config = dict(
    dataset='larger renderings of crowded toy scenes',
    train_examples=90422,
    image_size=32,
    crop_scale_min=0.8,
    horizontal_flip=False,
    rotation_deg=5,
    color_jitter=0.2,
    norm='layernorm',
    norm_position='pre',
    mlp_ratio=3,
    qk_norm=False,
    moe_every=2,
    patch_size=[4, 4],
    precondition_frequency=32,
    decay_fraction=0.2,
)
Rows from block 13 of a small image classifier, named by matrix and row number. Rows with one number within an expert belong to one neuron, the router's apart. Each number is 128 + 24 x the weight over its row's rms, rounded and kept within 0 to 255. All counts start at 0.
Before each expert's rows are labels from the 100 images, of 14976, where the router gives the expert most weight on average: "peak at" is the part of the image that holds the peak; "strongest on" is what is common among them. Only what is clearly more common there than usual is listed. The data: larger renderings of crowded toy scenes. In brackets: how many of the 100, against the usual share in percent.
# router: router (model.blocks.13.mlp.router.weight, 32x160, trained with AdamW), inputs 80-159
# up: expert up (model.blocks.13.mlp.up, 32x160x160), inputs 80-159
# down: expert down (model.blocks.13.mlp.down, 32x160x160, transposed), outputs 80-159

# expert 13
peak at: middle left (33 vs 9.4)
strongest on: trophy (100 vs 12.6); largest object: trophy (87 vs 3.6)
router.13 [ 83 140 146 111 126 117  90 113 103 126 136 110 137  97  99 169  94 116 157 155 140 159 103 102 137 132 102 135 120 135  86 136 142 106 107 170 109 132 127 138 136  92 115 145 152  90 165 172 131  95 135 157  94 117 158 104 141 136 128 128 119 103 126 145 152 117 168 121 139  87 149 157 141 141 120 175 177 112 161 117]
up.0 [ 94 104 167 125 116 120 164 154  91 127 144 156 126 115 148 157  76 138 137 134 125 146 108 127 174 120 108  89 145 173 109 102 178 116 135 125 139 144 132 117 147 148 148 178  84 108 148 165 133 117 123 145  72 144  70 111 133 125 141 134 141 155 118 119 123 142 120 155 148  90 162 150 135 102 104 115 134 156 135  99]
down.0 [126 127 110 133 164  84 126 117  97 189 140  99 120 159 102  97 108 147 137 160 104 147 129 157 145 127 148 116 148 158 111 115 118 141  89 130  87 115 108 137  78 100 126 124 149  69 142 161  71 139  88 132 116 137 117 122 149 135 175 147 114 127 123 125 124 138 135 161 109 135 122 143 130 133 111 132 156 109  65 148]
up.1 [139 127  91 119 125 135 121  65 138 133 180 134 175 158  99 157 131 126 166 134 133 122 147 150 140 117 152 104 113 117 167 104 119 138 105 122 152 123 119 107 133 122  95 142 144 167 106 117 102 162 106  79 155 125 152 124 112 112 127 100  99 130 119 128 108 109 133 143  98  88 108 152  80 116 115 148 113 183  90 118]
down.1 [118  95 135 122  98 129 121 143 124 154 125 118 164 112 144 139 105 117 108  84 127 120 147 168 119 121 108 158 115 116 145  64 178  96  87 114 115  79 116 130 122 135 145 143 103 147 116 105 104 119 135 127 126 123 202 113 131 133  95 182 141 155 116 114 121 145 158 108 132 136 142  91 132 133 136 132 150 163 156 140]
up.2 [ 55  85  92 138  97 109 149 100 142 107 101 151 138 144  99 131  88 136 156 102 139 127 117 139 130 151 146 115 147 124  94 118 140 106 154 131 162 173 114 140 154 120 116 122 143 139 141 136 129  88 126 138 145 112  70 103 142 100 149 168 145 137 161 133 135  89 145 182 192 109 159 110 157 168 145 135 127 122 134 146]
down.2 [118 131 126 129 151 131 121 125 139 107 165  73 137 127  98 119  90 139 118 169 113 128 145 126 128 143 158 136 140 124 124 157 112 140 115 131 133 113 117 156  98 109 120 111 110  95  67 127 118 165 147 112  97 125 126 130 141 153 113 131 123 163 133 105 151 120 158 128 113 152  72 150  89 123 133  99 166 121 112  99]
up.3 [127 157 122  88 152 150 153 121 112 127 123 137 117 159 107  52 144 125 129 177 130 102 128 142 105 131 161 125 152  86 130 150 141 116 132 126 168 109 140 141 118 136 108 169 159 106 122 139  90 125 133 124  88 142  86 154 169 123 147 162 105 148 100 155 132  99 106 115 113  91  97 103 111 152  85 130  97 128 120 103]
down.3 [118 153 106 144 116 101 135 120 128 104 177 174 123 124 173 129 101 133  90  95 149 133 138 121  98 116 131 167 159 113 167 153 116 170 115 112 167 148 164 120 111 105 152 134 141 129 104  95 128 157 121 141 123 148 120  84 157 106 122 120 114  83 147  90  76 123 157 131 143 102 138 112 122 129 100 143 108 139 150 142]
up.4 [ 48 126 111 179 139 126  61 119 159 112 146 177 116 122 121  85 127 103 165 131  91 114 166 125 126 104 129 109 125 140  95 109 135 151  86 127 153 116 125 127 148 126 131 123 129 126 125 134  87 128 136 156 128  62 121 116 116 107 133 159 146 136 112 176 168 111  91 170 142 131 146 174  75 137 145 141  85 154 124 132]
down.4 [126 129 117 148 119 128 111  88  87 159 113 128 157  50 149 114 105 137 100 152 134 156 130 112 146  95  91 115 143 151 126 143  97 108 114 121 150 158 131  87  71  99 113 162 118 135 121  84 143 165 128 108 137 107 108 117 144 171  99 121 138  92 116 122 167 154 154 176 143 147 110 102 155  93 139 125 122 123  92 160]
up.5 [117 121 146 124 124 160 163 120 171 148 144  62 117 116 111 118 158 122 139 153 101  94 116 107 108 113 124 115  95 147 143 100 157 126 141  82 107 141 138 107 152 122 126 104 136 144 113 159 144 157 127 106 124 119 116 130 125 120 151  87 178 149 156 159 139 112 103 145 130 131 119 162 128 179 160 107 108 112 146 118]
down.5 [124 126 149 148 137 113 135 110 161 103 142 113 112 155 116 151 116 116 137 103 154 112 111 163 133  93 150 122  84 103 131 198 147 152 135 130 144 140 128 133 141 122 156 151 105 182 124 102 153 124 149  67 127 161 115 160 131 118 121 119 100 140 110 139 138 108 137 181 163  82 105  88 146  93 117 149 125 128 123 113]
up.6 [173 115 143  96 130 162 116  84 130 105 170 158 137 166 126 117 143 115 101 124 104 157 168 151 159 127 167 128 128 109 121 140  98 137  55  80 121  89  86 102 107 121 119 152 138 164 117 128 112 180 121 133 119  80 108 107 121 122 125 150 113 133 131 137 144 139 164 137 138 112 109 153  88  96 113 102 116 130 127 132]
down.6 [150 136 123 160 132 108 132 142 150 156 152 145 122 133 120 109  94 117 103 192 117 140  96  99 139 131 144 118 136 163 137 138 133  98 128 105 169 124 157 127 131 182 107 111 143 179 115 142 106 143 146 142 135 127 170 121 121 129 146 164 121 149  75 120 103 158  85 145 165 114 139 122 160 143 131 130 100 142 105 214]
up.7 [ 94 128 155 112  93 119 139 127 125 146 174 134 137 148  96 138 107 134 132 164 158 105 124 100 132 177 126  58 156 121 166 144 110 104 152 139 139 123 145 116 134 142 151 137 142 129 176 166 120 174 147 119 128 137 127 147  68 120  97 128  39 137 137 123 104 156 111 136 160 126 108 140 141 132 115 181 155 131 184  98]
down.7 [111 145 138 125 162 141 136 116  74 141 110 136 166 135 146 164 140 116 110 129 165 134 159 142 166 127 113 129 107 106 165 141 112 124 119 120 107 169 128 149 111 143 110 163 165 133 123 177 124 184 136 170 112  96 136 109 120 143  97 131 134  98 138 119 100 106 139 151 133 101 146 122 114 157 138 118 177  89 129 122]
up.8 [136 109 152 141 138 170 117 129 147 117 131 108 133  73 115 112  64 123 104 164 119 107 143 131 121 125 159  96  91 116 150 135 156 168  94 119 146 106 107 144 136 112 132 149 108 106 128 109 148 126 151 132 107 135 152 129 122 111 112 152 114 136 116 128 120  82 141 138 144 126 168 102 104 100 129 139 141  94  98 101]
down.8 [ 85 127  87  96 141  96 140 126 144 111 134 159 135 175 116  91 136 135  98 106  93 109 166 126 138 115 134 122 115 103 144 131 146 121  97 176 109 115 139 119 134 145 106 123 136 137 123 135 139 131 122 144 131 121 145 121 108 174 153 136 143 109  91 105  93 147 158 146 136 122 134 140 103 137 165 133 165 129 108 108]

# expert 18
peak at: top left (42 vs 14.1)
strongest on: count: two (75 vs 19.9)
router.18 [125 173 127 122 141 152 107 134 107 151 146 114 145 108 172 161 122 101 132 126 131 161 140 114 132 113 136 145  74 150 131  91 151 119 126 119 132 139 133 177 129 128 130 140 187 120 104 192  81 103 132 109 101 127 126 141 122 161 127 159 111 159 109 105 115 142 180 142  74 106 134 141 111  87 127 168 138 138 151 136]
up.0 [136 127 126 112 137  77 140 159 155  96  96  99 125 109 137 129 115 143 127 127  85  58 120 138 153  95 129 153 102 139  80 128 105 121 121 137 107 141 103 171 123 137 113 149 158  92 138 135 109 133 118 127  80 116 138 164 132 148 167 138 153 141 128 102 113 128 163 139 141 142 114 145  92  71 117 110 147 147 129 138]
down.0 [140 141 135 116 130 103 145 131  86 100 124  92 134 143 113 134 124 145 120 134 133 101 131 152 151 114 169 149 144 121 127 109 121 121 119 129 147 126  44 110 147 163 160 122 113  84 135 141  96 162 128 151  99 131 142 127 170 121 144 125 133 127 140 121  83 109 188 122 131 143 163 140 136 111 100  85  95 117  96 140]
up.1 [104 124 158 153  82 110 107 177 137 160 119 140 162  99 101  79 140 114 143  99 132 139 113 103 153 133 143 109 112 115 156  96 105 144 149 129 180 146 104 121 148 145 141 153 125 137 126 103  97 150 129  86  85  99 140 149 115 133 137 135  86 129 168 123 138 116 138 137 115 128  81 111 106 141 168 124 142 142  99 126]
down.1 [108 100 137  67 135 126 125  98 113 103 113 134 125 119 152 160 106 151  92 124 183 126 108 120 124 119 122 144 129 140 143 116 131 142 123 186 140 136 119 122 114 141 103 139 113 144 139 133 110 144 126 121 121 160 210 133 127 144  65 145  96  96 111 182 128 112 110 165 133 133 145 160 136 141 115 144 162 111 111  76]
up.2 [141 122 132 158 107 153 166 110  72 164  82 144 166  82 140 127 141 138 147 123 149 131 132 114 163 130 109 139 150 144 121 119 126 120 161 161 132 116 122  90 109 101 133 153  80 154 128  93 102 126 141 115 106 129 130 117 113 140 150 125 156 103 156 119 137 140 144 157 127  83 153  87 168 132 112 139  84 184 130 101]
down.2 [134 110 116 134 134 120 129 113  96 152 109 153 183 158 140 109 132 111 107 147 134 141 152 179 127 115 158 131  69 113 103 116 109 149 162 133 125 117 124 117 107 108 124 127 113 133  95 144 115 159 117 131 143  82 135 138 173 134 130 118 173 143 135  85 153 104 161 164 141 114  99 133  88 162 178  77 125 133 115 105]
up.3 [146  96 147 123 128 144 120 147 113 134 177 144 141 152 163 114 162 111 165 133 112 113 142  75 115 140 153 115 122 143 101 120 125 128 156 175 122 125 123 114 155 133 116 130 108 135 180 151 113 122 136 140 125 106  83 164 110 100 155 130 131 123 161 101 109 152 146 138  98 100 159 120 138 150 128 154 161 126 151 107]
down.3 [136 121 117 121 119  99 136 187 147 126 142 162 124 162 113 109 125 115  73 105 153 133 158 128 118 138 139 136 128 132 129 102 102 164 148 194 118 125 123 108 104 128 114 105 117 148 139 102  86 104 141 154 101 100 115 165 155 123 128  98 178 107 119 131 121 143 127 132 118 118 122 161 156 138 121 136 123 148 118 173]
up.4 [146 152 128 143 110 207 112 140 144 114  97 156 109 150 127 119 101 115 186 135 149 135 119 133 129 155 162 172 133  91 114 111 132 129 150 133 107 130 120 137 188 157 135 133 139 113 151 130 120 138 147 120 167  76  99 133 139 138 138 133 121 145 115 139 109 124  94 121 122 163 139 133 153 148  85 141 131 140  85 152]
down.4 [ 85 112 133 118 143 130  86 113 173 133 134 140 152 139 152 127 149 137  82 117 172 150 125  76  98 168 121 155 176 135 129 108 195 126 133 110 130 126 111  85 162 151  94 127 109 145 107 129 151 115 127 112  88 112 166 135 137 144 146 115 163 160 132 125 152 111 106  87 167 125 130 157 109 109 101 132 110 114  99 154]
up.5 [140 162  98 129 147  83 141 172 139 128 107 128 123 188  85 158 128  94 168 148 138  62 135 147 102 156 184 172 153 147  92 142 141 113 109  99 129 111 153 142 122 122 126  89 131  75 107 157 119  74 134 134 130 108 116 148 142 131 141 175  94 104 148 138 114 127 112 145 140  91 118 111 114 150 128 108 145 169 143 144]
down.5 [115  70 142 155 122 102 167 134 113 116  91 131 112  98 143 149 150 150 129 118 128 139  87  82  92 134 109 123 134 121 126  85 147 115 143 135 152 154 121 137 124 135 141 118 153 155 136 111 134 126 148 145 151 137 141 120  94 145 122  92 166 107 165 137 119 154 115 139 131 155 105 149 124 127 130 115 117 109 193 134]
up.6 [142 162 113 122 140 109  97  72 149 118 126 180  83  87 105 150 112 181 154 147 114 141 103 107 146 144 105 155  89 137 151 158 108 144 132 175 148 134 153 123 137  98 113 121 128 115 111 129 152 135 162 133 100 142 124 148  93 121  82 147 210 130  74  93 153 121  92  76 125  90  97 137 125 159 154  64 128 131 103 127]
down.6 [137 135 172 142 137 122 122  98 124  97 132 126 107 149 126 113 130 120 130 133 151 133 155 107  76 122 154 128 162 148 143 154 133 123 132 126 165 137 123 125 166 133 124 112 153 150 120 107 108 134 126 109 188 117 112 142 136 129 169 147  75 134 133 127 155 156 155 139 121  96 134 106 111  84 103 110 150 158 121 163]
up.7 [103 147 135 131 159  84 164 143 106 154 130 117  95 117 124  98 140 130 152 123  88 174 120 152 182 110  92 125 110 127 123 129 123 145 131 155 132 109 170 136 111  76 138  70 173 103 148 105 152 101 124 111 107 117 118 175 118  86 132 111 153 147 113 155 114 127 131 105 157 113 183 170 101 150 141 123 135 115 128 109]
down.7 [140 122 172  93 130 115 142 126 103 128 111 164 114 113 108 157 149 128 105 162 166  99 142 132 129 153 127 137 165 192 165 101 113 128 102 145  98 152 119 132 153  91 146 123 122 142 126  91 147 153 124 155  91 148 105 108 162 131 192 134  97 138 178 125 105 150  92 136 140 128 111 154 168 116 110 120 151 150 141 152]
up.8 [118 103 155  87 140 135 123 173 142 107 141 163 123  90 115  99 146  67  96 125 103  94 146 113 105 142 124 113 147 146 144 119 141 172 129 119 123 147  99 160 164 103 147 101 136 137 123 129 117 125 129 111 119 121 164 150 144 130 138  64 122 106 166  69 146 175 153 142  86 108 130 153 126  87 122 135 147 129 158 143]
down.8 [113 128 138  77 151 122 149 119 158 136 165  82  99 115 120 126 126 115 136 136 139  97  93 160 165 139 117 130 132  87 138 153 113 104 137 164 170 116 121 148 149 124 135 125 165 103 138 129  87 159 110 108 140 129 131 156 164 112  87 147 135  99 122 150 114  91 119 117 130 129 105 187 145 134 141 156 122 128 112 112]

# expert 28
peak at: top right (49 vs 14.1)
strongest on: count: two (75 vs 19.9)
router.28 [114 114 148 121  90  98 127 127  87 171 151 133 175 101 180 138 124  99 154 124 126 200 152 150 123 114 135 113 101 140 116  86 165 154 130 166 151 116 122 150 111 119 150  95 106 101  69 155 100 110 147 143 124 129 141 124 139 160 140 163 107 107 117 113 172 155 147 125 115  97 122 148 123 102 161 128 156 150 158 139]
up.0 [141 171 160 125 123 141 110 102 161 135 155 158 132 111 120 120 132 137  95 129 100 121 124 100 146 170 113 141 146 162 168 109 146 110 135 114  77 124 174 119 113 129 115 148 121 133 141 113 120 136 118 159  92 171  73 144 105 129 147 111 149 129 168 167 152 124 150  91 132 139 113 148  51 115 127 109 144 126  59  70]
down.0 [127 141 145 162 142 154 155 139 148  98 138 129 167  79 123 127 179 125 103 135 147 142 157 119 112 171 160 156 126 119 153 143 118 102 141 115 118 113 136 115 138 113  89 135 170 155 153 149  95 171 107 126 139 153 127 170 140 111 109 100 158  96 153 185 132  88 111 111 176 114 125 116 146 169 108 166 128 121  95 112]
up.1 [ 79 137 163 133 133 132 172 108 130 161 131  81 112 119 167 146  96 109 152 170  98 128 139 132 142 127 130  77 117 146 145 153 117 124 139 124 116 125  92 137  99 136 112 130 136 111 110 144 118 112 138 137 120 146 143 109 136 116 134 128 113  87 161 158 154  97 139 154 154 112 131 120 141  96 139  94 124 152 152 165]
down.1 [156 139 114 103 140 168 120 100 130 131 130 103 143 119  90 136 158 130 129 135  88 137 109 170 162 136 106 115 126 113 135 138 142 173 108  96 123  85 111 108 139 123 129 112 122 130 122 128 144 169 108 122 133 136 150 139 107  92 111 126 166 167 127  70 164 115 180 112 104 125  89 150 125 135 148  99 116 120 142 152]
up.2 [122 167 122 136 148 150  97 148 107 146 122 106 170 125 108 153 135  89 119 146 136 155 113 126 100 113 101 174 122  88 194 144 127 139 135  95 179 103 146 113 112 120 135 106 131 167 132 100 126 147 134 147 130 141 159 141 132 116 117 129 128 114  99  96 120 145 111 153 139 114 156 121 147 112 142 135 118  85 155 135]
down.2 [105 132 189 146  70 142  71  91 143 130 135 128  83 135 118 130  73 101 143 145 143 124 141 143 114 153 143 138 123 139 106 131 117 134  98 100 146 140 143 137 117 135 112 129 139 146 123 146  97  70 139 135 152  84  99  85 142 149  97 141  96 147 111 125 188  96 124 128 113 103 132  99 165 168 139 126 129 117 136 147]
up.3 [150 115  84 136  85 126 156 156 129 112 128 134 107 119 151 135 138 131  90 163 127 135 127 114 159 114  94 165 120 146 136 121 171 104 141 130 113 133  86 124 135 137 146 107 144 101 138  70 145 155 133 147 106 172 125 122 118 176 136  95 153 144 125 141 101 156 160  93 124 146 117 130 137  91 121 125 146 156 164 153]
down.3 [129 151 187 140 140  77 103 129  99 157 125 148 156 146 132 112 148 119  98  96 153  91  98 124 157 108 100 107 147 154 125 108 104 123 123 120 107 113 137  99 106 149 132 109 115 187 119 165 118 107 117 156 133 113 143 103 159 113  94 176  96 121 125  99 124  99 138 152 181 146 120 155 123  89 127 100 167 143 159 124]
up.4 [154 151 127 153 126 100 122 118 117 130 134  99 125 125 144 121 116 135 147 124 113 145 125 114 165 153 131 161 151 122 117 111  93 126 153 168 132 111 108 119 138  93 102 117 155 132 103 119 116 143 140 118  96 181 111  73 139 161 140 134 134 132 137 130 123  54 119 123 157 105 140 105 137 118 112  71 110 120 148 172]
down.4 [137 157 122 146 111 130 131 121  95 143 132 135 158 149 144  73 132 106 144  99 137 124 149 118  84 125 123 102 108 139 135 106 155 117 144 146 116 155 115 141 138 158 141 121 153  96 103 187 134 165 130 120  88 109 166 136 129 125  88 158 114 108 116  96 143 165 140 173 142 110 117 147  97 142 179 127 129 120 178 101]
up.5 [ 94 175 151 155 117 134  98 121 165  89 168 158 120 154 121 126 151 155 106 166 140 116 100 118 143 154  93 124 135 138 146  94 122 125 149 126 137 161 125 212  92 154 111 127 133 143 109 123 160 126 128 147 115  82  94 121 124 159 141 102 154 126 155 137 160 160 174 127 148 152 178 116 133 127 116 118 136  88 124  96]
down.5 [131 123 142  95 117 109 127 151 137 125 129 138 138 105 128 139  89 168  96  96 120 107 117 106 149 114 127 126 143 125 120 105 134 119 157 175 102 143 148 129 129 142 142 143 119 112 176 145  78 127 102 147 132 151 147 133 143 116 138  82 165 133 129 131 143 112 155 177 104 106 115 166 147 105 186 114 164 134 147 127]
up.6 [174 127 129 125 138 121 144 138  92 149  84 129 137 153 123 116 152 141 108 133 121 137 135 107 116 100  96 100 108 128 150 126 125 116 114 146 117 181 118 136 146 134 130 101  99 121 114 127 135  79 155 148 102 152 159 140 144 124 179 130 154 119 137 136 153 121 140 149  96 102 105 112  94 104 101 107 121 158  99 108]
down.6 [130  87 104 151 147  97  73 137  89 127 136 128 157 133 122 127 145 109 132 128 107  99 142 106 139 139  64 168 120 105 129 100  91 167 125 129 154  93 139 124 129 140 146 151 166 152 150  99 139 137 133 114 146 159 152 161 126 115 148 116 118 163 126 157 131 150 179 167 128 138 130 164 143 108 115 103  82 138 105 120]
up.7 [105 139 110 167 128 132 122 111 145 126 120 107 128 164 109 136 105 149  96  91 141 139 129 119 159 153  90 177 103  96 143  50 175 113 104 162 135 115 139 147 146 133 102 120 149 141 103 125 122 143 150 127 132 132 136 132  75 136  90 157 148 176 123 142 121 148 149 109 116 100 144  82  92 108 112 114 127 138 156 151]
down.7 [115 168 135 122 106  94 155 116  93 142 136 110 129  94 127  98 165 109 150 106 153 103 131 128  82 138 142 142 106 127 146 144 104 173 167 122 111 170 114 200 129 137 114 140 179 109 118 161  98  98  90 148 110 120 120  98 155 117 148 139 120 122 146 109 133 115 154 170 119  97 111 123 122 121 130 154 165 122 141  93]
up.8 [126 129 152 158 103 154  94 155 137 113 139 108 137 131 112 134 111 146 109 117  96 109 126 130 122 145 139 153 122 125 126 145 176 129 150 123 135 160 140 147 117 110 166  85 124 146 162 178 130 181 168 141 112 129 101 133 123 179 100 107 129 105 133 136 172 115 164 164 114 111 117 161 163 153 138 109 127 137 143 121]
down.8 [145 152 128 141 123 127 149 123  95 147 172  67 129 144 144 115  81 127 140 133 102 139 121 124 161 154 145 124 123  80 130 141 140 155  81 146 157 150  96 143 152  96 110  77 137 137 120 135 123 173 111 150 127 114 115 169 157 129  73  99 166 165  99 116 115 113 165 106 142 123 129 114 128  95 117 128 138  45 134 104]

# expert 24
peak at: bottom centre (31 vs 9.4)
strongest on: count: two (69 vs 19.9)
router.24 [ 99 147 111 112 164 135 112 114 100 179 131 127 129 100 173 149 117 158 141 127 153 164 122 128 135 102 138 117 111 127 109 118 128 131 108 133 124 148 119 141 126 106 143 128 118  99 113 181 128 132  94 148  99 141 141 174 156 168 100 153  98 159 134 117 139 120 140 104 141 146 145 121 118 100 112 174 148 127 145 154]
up.0 [129 133 150 152 140 152  83 113 112 146 129 104 130 142  81 122 145 108  83  78 124 126 128 151  65 124 163 145 139 136  97  79 103 119 125 136 174 115 107 136 129 135 155 119 105 136 137 132 143 127 153 144 134 142 134 124 139 106 137 145 111 157 121 131  91 105 198 107 144 138 140 134 193 129 126 148 155 130 158 156]
down.0 [113 156 136 124 139 101 146  93 129 134 125 150 172 132 124 133 152 143 119 124 173 118 148 153 172 117  83 130 129 131 113 140 100 129 134 118  92 146 134 158 137 110 115 169 156 147 115 125 142 116 149 162 116 150  95 153 144 149 113 136 128 133 156 130 142 138  96 107 135 124 111 122  87 122  88 160 141 108 135  71]
up.1 [118 127 100 173 125 141 133 157 126 160 178 152 126 111 118 155 133  65 122 119 143 144 169 108 119 107 141 169 114 156  86 154 165 130 124  85 147 146 109 126 147  91 142 136  99 124 102 113 181 158  93 153 151 126 133 137 103  80 116 119 108  85  80 168 134  98 120 158 155 142 123  83 117 134 116 130 123 138 103 131]
down.1 [123 129 123 152 114 113 130 129 107 115 153 105 152 121 138 142 125 146 171 132 137 113 128 149  99 116 136 103  92  91  97 112 174 133 138 112 157 125 100 114 102  96 117 159 150 104 136 130 147 136 182  46 123 149 159 139  91  80 148 137 112 107 162  80 148 164 145 126 137 121 123 169 126 126 138 111 134 117 147 115]
up.2 [131 135  97 121 134 126 101 146 117 167 139 152 155 159 139 119  68 158 136 173 118 115 116 113 125 151 127 118 125 142 151  96 101 125 136 148 140 147 153 149  98 134 107 123 130 105 150 117 162 176 149 136 130 112 135 147 120 135 123 119 118 133 142 102 135 112 177 103 113 157 132 101  84 112 131 130 174 111 115  93]
down.2 [171 112 141 141 107 150 105 140 156 119 145 117 109 149 151 128 119 166 124 141 151 152 134 146 108  88 133 153 125 134 155 136 111 126 108 129 181 117 154 112 143 107  86 102 133 104 131 106 117 143 121 108 122  71 117 101 135 122 113 120 126  79 104 159 163 141 131 152 161 102 148  92 109 113 175 114  99 135 136 157]
up.3 [103 152 153 157 126 152 112 159 112 117 136 159 115 118 131 139 109 150  89  86 123 144  86  71 109 112 119 137 133 140  90 148 125 153 142 186 129 160 113 132  97 111 125 103 138 122 131 130  93 126 125 125 104 143 158 133 155 137 116 154 113  95 131 133 130 147 119 136 134 146 104 129 171 152 109 103 117 141 169 140]
down.3 [117 108 102 155 146 118 184  83 105 122 106 133 120 107 130 130 119 135 115 130 133 116 164  95 134 196 103 134 109 170 154 150 145 141 139 135 124 124 114 129 149 140 110 171 124 170  94 154 116  89 142 154 108 134 153 101 115 167 116 145 148  74 117 120 126 153 133 130 132 136 102 171 159 141 139 129 160  86 109 121]
up.4 [ 85 138 105 124 103 131 125 138 117 153 153  98 150 123 107 139  98 120 156 115 120 104 135 172 115 161 127 136  90  99 142 135 107 140 150 116 171 147 129 138  93 128 139 130  85 128 115 107 136 139 125  90 131  69 110 106 146 114 148 142 104 154 131 147 147 130 124 169 155 149 161 130 138 118  86 135 136 166 109 124]
down.4 [153 129 133 111 140 117 120 116 142  94 106  94 151  92 108 160 123 142 144 129 146 103 120 124 117 137 150 117 145 140 130 166 147 114 136 157 168 134 142 140  75 106 141 134 110  70  98 177 128 106  86 123 119 165 160 111 165 150 133 137  98  98 122 159 123 122 111 117 139 134 149 106 170 164 143 137 172 145 126 183]
up.5 [149  96 139 141 188 114 128 156  97 143 157 157 115 157 113 124 104  94 115 101 135  91 113 131 154 111 126  87 100 126 110 142 115 151 120 123 160 127 105 108 132 180 129  97 155 120 141 127 130 161 137 133 128 152 129 129  99 157 123  72 116 157 128 120 136 142 126 140 129  92 137 121 141 151 121  77  92 130 124 156]
down.5 [147 156  73 140 119 132 107 139 116 132 139 119 114 155 122 137 158 164 148  93 116 106 158 118 131 164 135  49 158 164 118 110 135 117 137 144 135 167  89 151  98 128 113  99 137 128 113 129 122 117 153 160  96 102 188 102 108 108 128 114 135 111 112 145 102 110 148 108 123 172 181 114 127  81 119 122 120  82 130 110]
up.6 [124 129 177 120 123  93  87 162 118 148 121 124 154 108 143 136 130  76 142 171 112 145 126 104 115 150 120  99 117 138 140 163 147 122 145 148 123 131 105 141 134 147  88 146  86 119  76 132  74 143 134 130 121 133 111 159 134 124 136 138  99 166 150 110  95 111 154  94 113 106 107 169 106 120 131 135 129 128 127 158]
down.6 [120 160 143 140 145 158 111 150 134 136 114 150 145 120 168 116 141 129 145 126  96 139 136 129 166 113 146 102 127  94  71 157 150 102 134 123  71 103 134  97 115 166 152 107 183 146 138 139 143  71  95 118 109 165 146 111 152 173 105 134 170 104 158 120 109 126 123 148  76 140 118 149 135 168 146 108 149 132 138 123]
up.7 [154 134 139 128  99 109  86 131 179 173 145 136 106 162 105 107 144 103 134 129 150 104 129 144 148 126 145 140 126 140 122 134 110 110 109 114 112 127 157 131 160 172 130  89 128 122 129  83 110 101 113  67 139 143 121 142 146 140 137  96  91 139 128  99 123 118 103 117 144 162 129 153 115 129 132 131  82 159 123 161]
down.7 [ 95 136 147 115  99 109  86  96 119 144 104 122 126 165 141 126  98  94 143 128 144 145 127 189 179 117 125 102 159 136 127 168 118 136  88 132 151 140 122 151 121 112 125 140 100 139 190 107 148 117 114 116 143  81 115 110 135 149 104 100 113 116 145 111 150 161 115  95 106 114 137 103 114 162 140 141  75 162 158 112]
up.8 [161 116  97 162 158  73 145 121  67 134 111 105 123 112 124 123 113 139 113 175 124 126 100 119 107  83 127 122 128 162 136 135 123 161  93 160 184  98 147 116 111 144 143 146 115 132  87 118 128 126 112 121 136 159 145 140 154 136 111  88 156 137 112 142 123 102 137 148 167 120 120 140 122 120 116 110 125 144 153 151]
down.8 [121 129 108 168 172  92 120 114 125 196 123 136 131 142 115 136 151 139 130 110 143 111 134 154  90 116 116 151 124  79 129 135 137 131  93 138 103 109 133 123 146 167 140 140 130 113 121  90 112 135 140 146 151 197 135 105 151 131 108  92 130 115 113 123 125 169 137 120 103  75 106 136 105 105 162 136 102  93 107 116]